A small image VQ-VAE, trained from scratch: encoder activation relu, 8.2 epochs.
Rows from block 6 of the encoder of a small image VQ-VAE, named by matrix and row number. Rows with one number belong to one channel. Each number is 128 + 24 x the weight over its row's rms, rounded and kept within 0 to 255. All counts start at 0. Numbers have three digits each.
After each channel's rows are labels from the 100 images, of 14976, where the channel reaches its highest value: "lies over" is the class under the peak. Only what is clearly more common there than usual is listed. The data: cartoon faces.
# convs1: grouped (16 groups) 3x3 conv (encoder.blocks.6.convs.1.weight, 288x18x3x3, each kernel summed), inputs within the group 0-17
# convs2: expand pointwise conv (encoder.blocks.6.convs.2.weight, 576x288x1x1, transposed), outputs 0-95

convs1.159:156133135169104149125128068145137117118110159149128158
convs2.159:117121120167094165127156118129143071146119135178149123118110130135121106086076088130110142099110198144133134164066136117131100120148146156125139132068081108137121134151143120106113135119058149168158129098112143125096129118135113101169107108149118129129137109134128167077123135128139114120
lies over: clothes

convs1.85:118151176106105129090097106104124175122136116140134144
convs2.85:130163125099143146117067179126149104161141165124159153070145117155086138113136096136126140136176101122106105113117130113118132131124117152131116096130100129141115128099162140135152110120131134151143143134114136129122136089120092107159138164130150148142139131093108153113154136147133139127
lies over: skin; clothes

convs1.256:149154140120141138130097105120117134177141098142148073
convs2.256:101140135143166144106110100112126134122070099070142120176121109115116168061139131131123140116115093103126151134098121137140101128114095138122155110127077137112114123113130139117165102120092115134198143162116122144159119155119151168117126141132150122119155194165133113104134115133122141132
lies over: skin; hair

convs1.242:139140145108123101165124105153170095141110158135125084
convs2.242:136130094150079167101129144146117099081163118117128066165128123116094111149157146126134117137163091109118144162142149122105153124126095145146122146150124101150145138121079137101103112143121109137179165110169120144095169101097168162130120121075073130064144103117116111143108146178123107119
lies over: skin; hair

convs1.72:161129110129093111078110158120128111147151109082128123
convs2.72:136140134148170103115134133110140142134151162089162132103126129135133170112122137140116130161116118107131142118077153135092158128127112103123105121168166138124142136115153120185189123134070112147112132076168127126127085154167108086111116146121119089119123131086136146170100137120113144128
lies over: clothes

convs1.220:195129173116119111111162141128138146125137099126113140
convs2.220:126122119105113185152162121138135140051125129129113106136145123129067102143158150138122117145156092117139124129175120125132110131122145142140114121120108151147090128120156123156079100129131146128094134139160120119131126108120096098166113133108132096135135109163108220159080134130130137121
lies over: hair

convs1.59:126086108154134149149186129128124147128150082143123128
convs2.59:129135087118123139162130105125157182137139093089119098124188112152163105119175152143178129173149120102122161093150118112160108117115076130156134175131151134155106143163105143129139131110116096127094121079114138124162133111126096136154079087142131089132091140163152151108088117111109113138
lies over: hat

convs1.11:165157146116071125142142142105089110143100134121119114
convs2.11:149122118145077107107116113100128110131109152128112091122138138114109100108105126126138154147108099131122124100114098148108160129093166142096074166116110154114133108120108111095123134091157149188155128126139130086100133102128142170119144140120117141110136145141107064166084137134124174127
lies over: hair

convs1.208:121095088159122135122105135118156146137135130173125078
convs2.208:119114141109151120126144092127127174143137149125095148156168136130097123189148137154090120165112142143131127098105121148091101127115126095141124135118133155124117123122118127138158128125103135143159140148159127139162084139148138143110126128115133150125131113149119125139164133099123136134
lies over: hair

convs1.99:114114132131160131138135090109122081140127125160108184
convs2.99:194138132152094127156115123143110088109133172158088125104142115125188185114175150106138127133093128131109100115136111124120131128105120179130170147103141117103174130138151128112148099118121074146114130180122122130151152082142101120130088145135111156144114119122134165103144126133146114123
lies over: skin

convs1.190:098135133127116121115135132132126071162144105177110160
convs2.190:122137158104138130141104100122142200143151155106150128128174096118076169121144142119169124100062098141133163151103130119151105127110167180103114193052131127118079141162150103074132122141127155084091121153107117133126100150153135135138108128143047105124116113096121094144156101150141121117
lies over: skin

convs1.139:143139119099151187156093107123136112132129091159129123
convs2.139:117157104181131132147163141152143132135113081145168146106110147124117156127124176128132122135071130152128152128144083120129174121103141127157113086140121120140123126132182137161129112088137134171118100135092124138125113162119108171136184103117124059130143095066106132141121123144138125129
lies over: skin

convs1.149:150130115076127112132123128076168156123112153102130137
convs2.149:133115092121118101150105133145115090105113136095102110131126126120092117119126164110110143129176125127130107125135149119087123117106153108133158138104173105175147123139136121138120144119139164146112114101111118113134176104121133117137097147125153202140171125142149139117174131143121116126
lies over: clothes

convs1.247:128158098162102108115129134114125181101126086152118127
convs2.247:107098129141141125138117118124128135139131124154149171098165137144105159179139121110132141122126119143117117123086119142087121123137118151147052099088125130136136132116110169114120134135130107128116122170098135122137100134165114169135121142172131156140125111117127153129106143164132140134
lies over: skin

convs1.262:105125107098145104125158090109115151165138166117099108
convs2.262:152123114118091136096120140094111111155112164105130137154107127142103148137106120129149119112108120158116137113141163131129082126109087130121125108122136147109143129120149154104104144172141137138114109151134123124154124096125125135136091165151140104121151154159068121136112104150124134129
lies over: hat

convs1.151:124117135081096134132175153127142126101117145099100093
convs2.151:116090137124167123124123106115123167132125138144085094121170123141100132152114161123110130101112143124129152133110140113190161121137085133136120150136075113116135132078112133058099108158184089151105081102138123129153135140127150120111126140153127119148116150111178131118117098187121111125
lies over: clothes

convs1.250:117086104117146148085169141108143150163099121129138135
convs2.250:172123121138088069123077150130141102146131131152083133142122206137140141110168126135108096162131072123130115135102146144147110126123152197133173114120178115108159134151127135120128099141119122133133138106108118128145146145107136080141168151110133114129161100124141083151107160121121097123
lies over: hair

convs1.9:158129131098088086158162092117132140147125131108103116
convs2.9:097146100135083141103098117133107162129115173144150141102139113125121107163110115144092128105160095119131136104153144118124131127117147102102119116136123134118123135116143153160126111151112119155129146112141121131180126146087105147114124156117156153114137094175145088110196119168129123129
lies over: hair

convs1.167:116127176172116125167109131084122118106162118139126131
convs2.167:147144103153161129100150136096100118170122126074123204122179157119172079148158128146113116125111125122127132111111132128088095130108125131115088154107110118126137122101118143173131128128147187121117152156153134120138125101165108115130127142137133114105113136179148121146154122108158145120
lies over: hair

convs1.187:123101158112118146112147139147097120132074114116111080
convs2.187:100130123105114117138131180068120101112147156151162130122131118138140158156134151137155128182089101146120128117152110136113121131138103113127135134137173121104178134131145114169189134136110100148110164171110124163124121145132126148131155099084141084124133173144104122102153111079132129134
lies over: hair

convs1.36:155110139112122109096142112146137148100124119111068088
convs2.36:128136118121119088128151135119140166155177130170120103122095173125068140129130135122131129115121125162108141114101122139144134127115128091096110169138143166129153131092093133165172144131069129162060162150136131125115155149128139140100117167147134147134124145115164107137106136144105121122
lies over: clothes

convs1.230:111159120081078119131114121134142112109121153148143085
convs2.230:136097154128083103078104142101145073122093150153120145156176153126174090114123123150111142080093112134138115120161119149162128131099126091138140181133098106122132107119119129154079142132175100137156098115117129110182103164111109088089144146130162120124166117147133171134167118103149139127
lies over: clothes

convs1.104:128070097108171152151108124135131122137113135165149130
convs2.104:143123102144125148124114106137134078110127144114143151139089122116137147125120139081105106130179118158130079109164134130131126127144137106139160145114120162125106110135154136101136124138111119135051138123159132139114101091111141103145100155121150147126119108161174143123102149094130137124
lies over: clothes

convs1.203:119119148104141144126114150107183093093116115106091125
convs2.203:119120137104134153092147132130116124093148111140100121104151151130117156119108117092125110165136134132135116111139142148156155128152173098138146128067144108123110125135145135171156144121152112107096144177123126118101128099158142088141109113095127110147131162157130097176132131127140135122
lies over: clothes

convs1.87:124153131096071128145121157127176147144120108104127113
convs2.87:139097145126110121140103130144127171112121098129116183108081107155134132137121114117133164183145124116138120079127082129110131132121081132128117144175102106140124132149094119146113119140132105139123122113131152112122147126153157123134187118146113144110114100167125080106125143124133143131
lies over: skin

convs1.29:139108101154073175141109124152118147160123139129112140
convs2.29:147142127136191142112152162077130149113142149121087096149097081113085167141110139127102098130132125140134159106168112117128118138099112169139114111081147128153127128164140124151094159153173150108174106153103127135154097119133093132158108127127161122117140082092149097094079135192130125122
lies over: eye

convs1.49:126144134183147162127112114139110114158145110157172114
convs2.49:135121138125116070094154106123129119140120123124161116132140120117094138094106119096135119106127180151127137156113135112121128131148125169126110140087080116121146128126133136110139134124118132136134075150135108122082139147116150198141160159109163122124104141167087134117129145139123114130
lies over: skin; hair

convs1.210:178133113128125129098145108096144136141143140167176110
convs2.210:143126114118147122114125125115120175147144174098123149124156172111143140157095151118156098162123102125128133209180142157178093131114120074140112121182062090120131120114134120120101114115112126146117127125112132131102139089116146128123115121116108130112108133158144083189151141116113130131
lies over: hair

convs1.278:183116149135116144098084114144164106151139140122140110
convs2.278:139111085116153130114100121110149123133119123084113151085087127120108147087172095120125140125147096117123130124115162097112165121104076169107148114134150186105138147146124126120090142136143118175133105170084124128167152190150134080153121128130155115131129119108143136134102131140147132129
lies over: hat

convs1.111:093150089110132125167131149117148154089105141120093119
convs2.111:118134146140156132147119141157143149093107146154138155084158136130165082083149101117152139139150102119125109163182112107164165136140109099099151134113151098142179126170083120133150132137132137114159109149100120118154154108125087133144140143143179161143115090134130130165119138125166118129
lies over: backdrop

convs1.90:123110154119089167093161126136122119161141087138152138
convs2.90:138102140124142120141157146134123159163157114167111121154129104121063119118156120129125151121118102121126107117115100119126159126129130125158103128108159096147128116090157111152115155112110136102108143172168116170159113182122102133137132119119178111120126161167135125141075157087146158132
lies over: skin

convs1.150:106124144099110144153127136132163159096145182108109110
convs2.150:050117101127124080122162169102126142130125081098092116104154115109110148109140168126116121100127136142119075177145108132153143130128146132128070103130090146136116138116100146133120136129134116189110127083094142133145120095116136153179147134118136165098148129120105100115112128134141134122
lies over: clothes

convs1.89:116134173129117151094078117121119086111150152124111143
convs2.89:107133134132165153158157108116126154094115101136106149111105125120114142142094114124138115127124138126122128127105137121090110132129128172158144149121144167146124136115176138173138136134099167139136175091126123117147118173136115154130117106126067125129132101093118098132125097119106137123
lies over: glasses

convs1.42:131096145100123144120147109117163141080124142140170163
convs2.42:107137117135104149121136138142133132184119135138111104117156081130181082151109156123117128124144143166129096108123138141137143132121148174122104110126133119104144138131087118118085155141134101116157143122103138132104178121139137126133147137091116081139135094126111162142121116128145120130
lies over: skin

convs1.219:084145125133100140144091140118104098121147098126173106
convs2.219:123136155169102156127134153120107115154144158066153178112116126154097139144138123118116108068112089131133105097152097136121085127152160159128163126086103125133083121150157151146132096156139132073129128112152118134129112087133125096091133141141130147121134106087172145123178115097156138128
lies over: skin; eye

convs1.65:075126114129133205128135120115114115133137140119120111
convs2.65:109139099117078115129100152092135083156145135126127111103114115145206097083128120113090128090147142112130148124109124100160100127158133117152144089157127147145129131116089130110143142120096155145148156165095126161176161067180176133148141109147123095143110143120120068156094130138131142125
lies over: skin

convs1.161:131139089131158107098079162130093126138098136143118114
convs2.161:171148085163134094164120129092141158151116086123119199115154103097131128086143136138094117132141127122129143080138120123109129116124157094163137085138105133097115133109128123123117119129080124122105132120116120134083142089152127168166133154128092139131126117138138116143127115120146097133
lies over: clothes

convs1.17:102157118177126096117134082161129135144116130158128152
convs2.17:114122097119128134144126156133128108165104114124097130134098120122132107145093151113147118136149147132131124193129110110139152124128190129157166186062134165114103136105124148123125121127111146139104153148173132142131101101149133118113141136127129165113144130093144097110170130046141116125
lies over: backdrop

convs1.276:155133127121128127129109085151173122155123166157128086
convs2.276:181153110152176105132137143134129161123130135144109113142156175128061116114085102134071108115134128109122117150091107123090128134147150159137113075138152118136124138089142152093102146116150125106091137153115124101147109154101104116134132131157126114147137174165163155147099119127124115122
lies over: clothes

convs1.283:117160131108163146131160110126112183096134107158125140
convs2.283:112103149129072161103109103132127149113101130099121175144157119129184112091131120134172149124122144125121137094127154120087117131112109140144118156090122112147133121158135119132129129138087135138134133168135142144140117131117103133133149099128151141157139117142137162121156128124136127131
lies over: skin

convs1.287:130152103163138124116116089128171103126155117137165163
convs2.287:134134121132128066097110123156119112097138121128109104121075138130052131098113144098118117135166100139123116102196130139103138125128130102109116064128112136136151140141104150179164158144147151195106131149102133131098145095161142108136138135108105145104123134138152136129134144093108108135
lies over: hat; hair

convs1.237:173167166131115121153115133121150100104132155135130087
convs2.237:108091136118088190097156133120129100108110123107125126118071167124120154146137172106123120129094181129120122130092118107143129125130120126158126157123148129109117133149142111144157132133101124102098127150113114068142082107150131054102134114154133177121137165181074126071114126112114105126
lies over: skin

convs1.141:167134123114169104135172130132117115136098161123091104
convs2.141:087118153111107169142143122089124094083121105150129113133166105123150136116128164125120154137105107124126116115165148110149123123146107138126178091161091161146108125126156120129069105133184118136130078185091131151176105110122139118111115121100095109144125175142121176096128146127176137136
lies over: hair

convs1.27:078151141138142127144136087125148147118147116155179119
convs2.27:128136177142120175135130100125112167140085143135170120108129111124084097161155150115132132144151172139126108044149098115125147129104131122133097078087113181141131119102147119098125128107175119111144121132139113125102152159121143121117122133186135156117122127105096137108155167156091130135
lies over: clothes

convs1.88:112124130161097114144119144115185133126154151131146081
convs2.88:095139107138164096134119097145152090134150112105120196122117137144133093082171116123090115130133165131137118077134095100166161124137113146126085160177122104114136132124070131114133153138139127139121120152093133145057113136106121151140135126076125083140131082094101124185170141152135137123
lies over: skin

convs1.158:113133144094160117118110134065144110131111091118156131
convs2.158:078136139143149092112136129121128067161093105135118159097102128115153174148121112137181144111139076119146152122131135127119146133156094126102163069146143151144137122111175134145098128109090133095139109089128116152165122184120123070158137111132140141154123147101145146155111103082175116128
lies over: clothes; hat

convs1.112:107132074108138112102133170082129125097113131113139142
convs2.112:147121147143123125162114143135137089083137101100156184120127104140142166149178134145125134099125087133123120113116121133224112132160073089120122146145141077136144125091088124116166116141132135076114133152102127096092129089139139114142157110160155129128145139112123135137113126106157117137
lies over: backdrop

convs1.48:135088119146138133126168138106077163109130103130147099
convs2.48:085129134132130126157156135097154189154112103080164097123128143114145160129093101110133120127098161148124141100153113127056145130148123133113115150085145132122106112115117117150126138112117124129114140147150121134133110161201133116128145157124151084132121083172146173134187132093112120123
lies over: skin; hair

convs1.236:116123196111115128145106099116092151126118097143118143
convs2.236:145120129118129140115135106094109100078118116117103127109209084118156115172105148107126127109092143143133126127102113124086110126137147162151120107098123133126111134109114132160176122140108159113071157159161131142187085172147162138127094158163122107130133118133148135140117147111109147118
lies over: hair

convs1.52:110098163114176111116138128142146146104102147165101141
convs2.52:109129116135136151123115119122128123115126144124117053114082113123115146095120127102125160120120160138127132112095117156175174127143139133101112142120133128132127124136112104101107125141108159132131126112142125157107136139111123125120099102142187116131129116136118147084124153133139081123
lies over: hair

convs1.268:142115166105114121114108088145142092130094173133115105
convs2.268:133155124164176162115143098163139069123117143070132145182132123131127155111135217115156128138132137161123131161103087142159137133133173155135123133132097118105136113130159112141132148126137086141062118125116114068180113164113103123103164141113163108153146133119089138178094123161140124129
lies over: hair

convs1.86:129064140107100105109119111095085109137129118134119123
convs2.86:071114113130128125126125126109129064132115151130119162202105122126093164129166119135155118128093139131133140165142120122130064117137091157135135115156090094143114125172104128129134138147150152176157097148143144146091108137110147091123177090133086129108129139187169105110145140101155110120
lies over: hair

convs1.274:188130097124109136155132127112092107122094142100137111
convs2.274:178121131133136173138114140105119165178120139104170094155153111140126132124113106127130140114158164125133146110186135145150166111150125134115076160125127124099126118120149115168106127149125087127140117153127146131123143082142087090148092123091096109166130140139100121063130113112137103129
lies over: clothes

convs1.204:076123148123122177134107098162129136105123123128104096
convs2.204:166126115115082136096073115134104052083113146099133154103146126120146146096126111130144148120120114132127148151148131149100087133108127114115157069105153150141170123113208117155123112149109135109129103108108126122161105083113099128116136123099109073132120118127141132084133104155132128130
lies over: clothes

convs1.101:136149108097134146151109107172165141147113118134077123
convs2.101:123161158126129133095062104145145136156091154150145111143131136131120151114131134147119088119074170141145095156118137127149107129127094169080114082090223187115119124162163112114138138117117122136127109162177104141092107160111120065121108111045152129121131119108126139129121131129105099131
lies over: skin

convs1.223:100106124153177152132128144117117166131098130145080130
convs2.223:090134130129123133137123124095130086136129121129139063132117167118151108115122117149141122105135125109132120109177130159125124125146102119135094162138115133162135120125150095096162161146118204107138141115158129125129154123140107112122117088107054106132120113147157097103151122133118157131
lies over: skin

convs1.227:152129130124102117135193146151112153142093126130116165
convs2.227:135125113124171138119143168109132165138115122156131145097140104141110087161146143121126119137156123120129109143114145122189132121131152113086122160151101128129133128109077128091098111135144169157084134067135127099108137124157145073111128132134093147102114125135148101155090149108135142128
lies over: skin

convs1.178:126109110156069154144110128096107125118119104085125121
convs2.178:121120105171121124088111095128096156189170106144126111143118115118119129104114157139073151167108119127129107149110141163124108128137099099146087141100102142124142138138164141133146097159131130148136132150107117105156143131111105157124153106088080159147146144107142103149120140126160095124
lies over: hat; hair

convs1.35:124133099158133166153089111162136104106108116140136167
convs2.35:100118116106145117106100140149153137114160101131122124158141113129119151082140131111087130149150136142121100160148164125135122133140125125130130148130103095126107123101099142131169123134122129126148104208111116121166116118122139166127125170114143130118132112076140149108120146176111123130
lies over: eye

convs1.142:156117122110136159119129189121148153096142117112092146
convs2.142:091100108120139139137119145128151144120140160086162169162160130135106139088114122145169157145140132131108128074077094146093146125121175140140169163098158138129109128103110121202136162126142145140104153085154138163105129142141103117142117117195128141122114099123140126131082122115126146143
lies over: skin; hair

convs1.175:101137120071135137139136163120109119099152095087119127
convs2.175:112142123104182120150163168145125107088119130130168121123153112137118112104145151145122119111111129146112103145075131139150116125144136201114145116114171061119128132117132129098139104108219084149061127104134127144134117137160102137137139143148135123125130114099160084155121127121152139136
lies over: skin

convs1.19:124140108178087146136113121163130157142121098112098152
convs2.19:079119114122116143137116147140124140134123112127138135143147153146139128153109162126150118095109109115138101105091123128209119131139184147119153154125147119142098133114089127067081104062169140143133141134126129097153095100134127119114149143115093158132117117141101123151140136167118125130
lies over: eye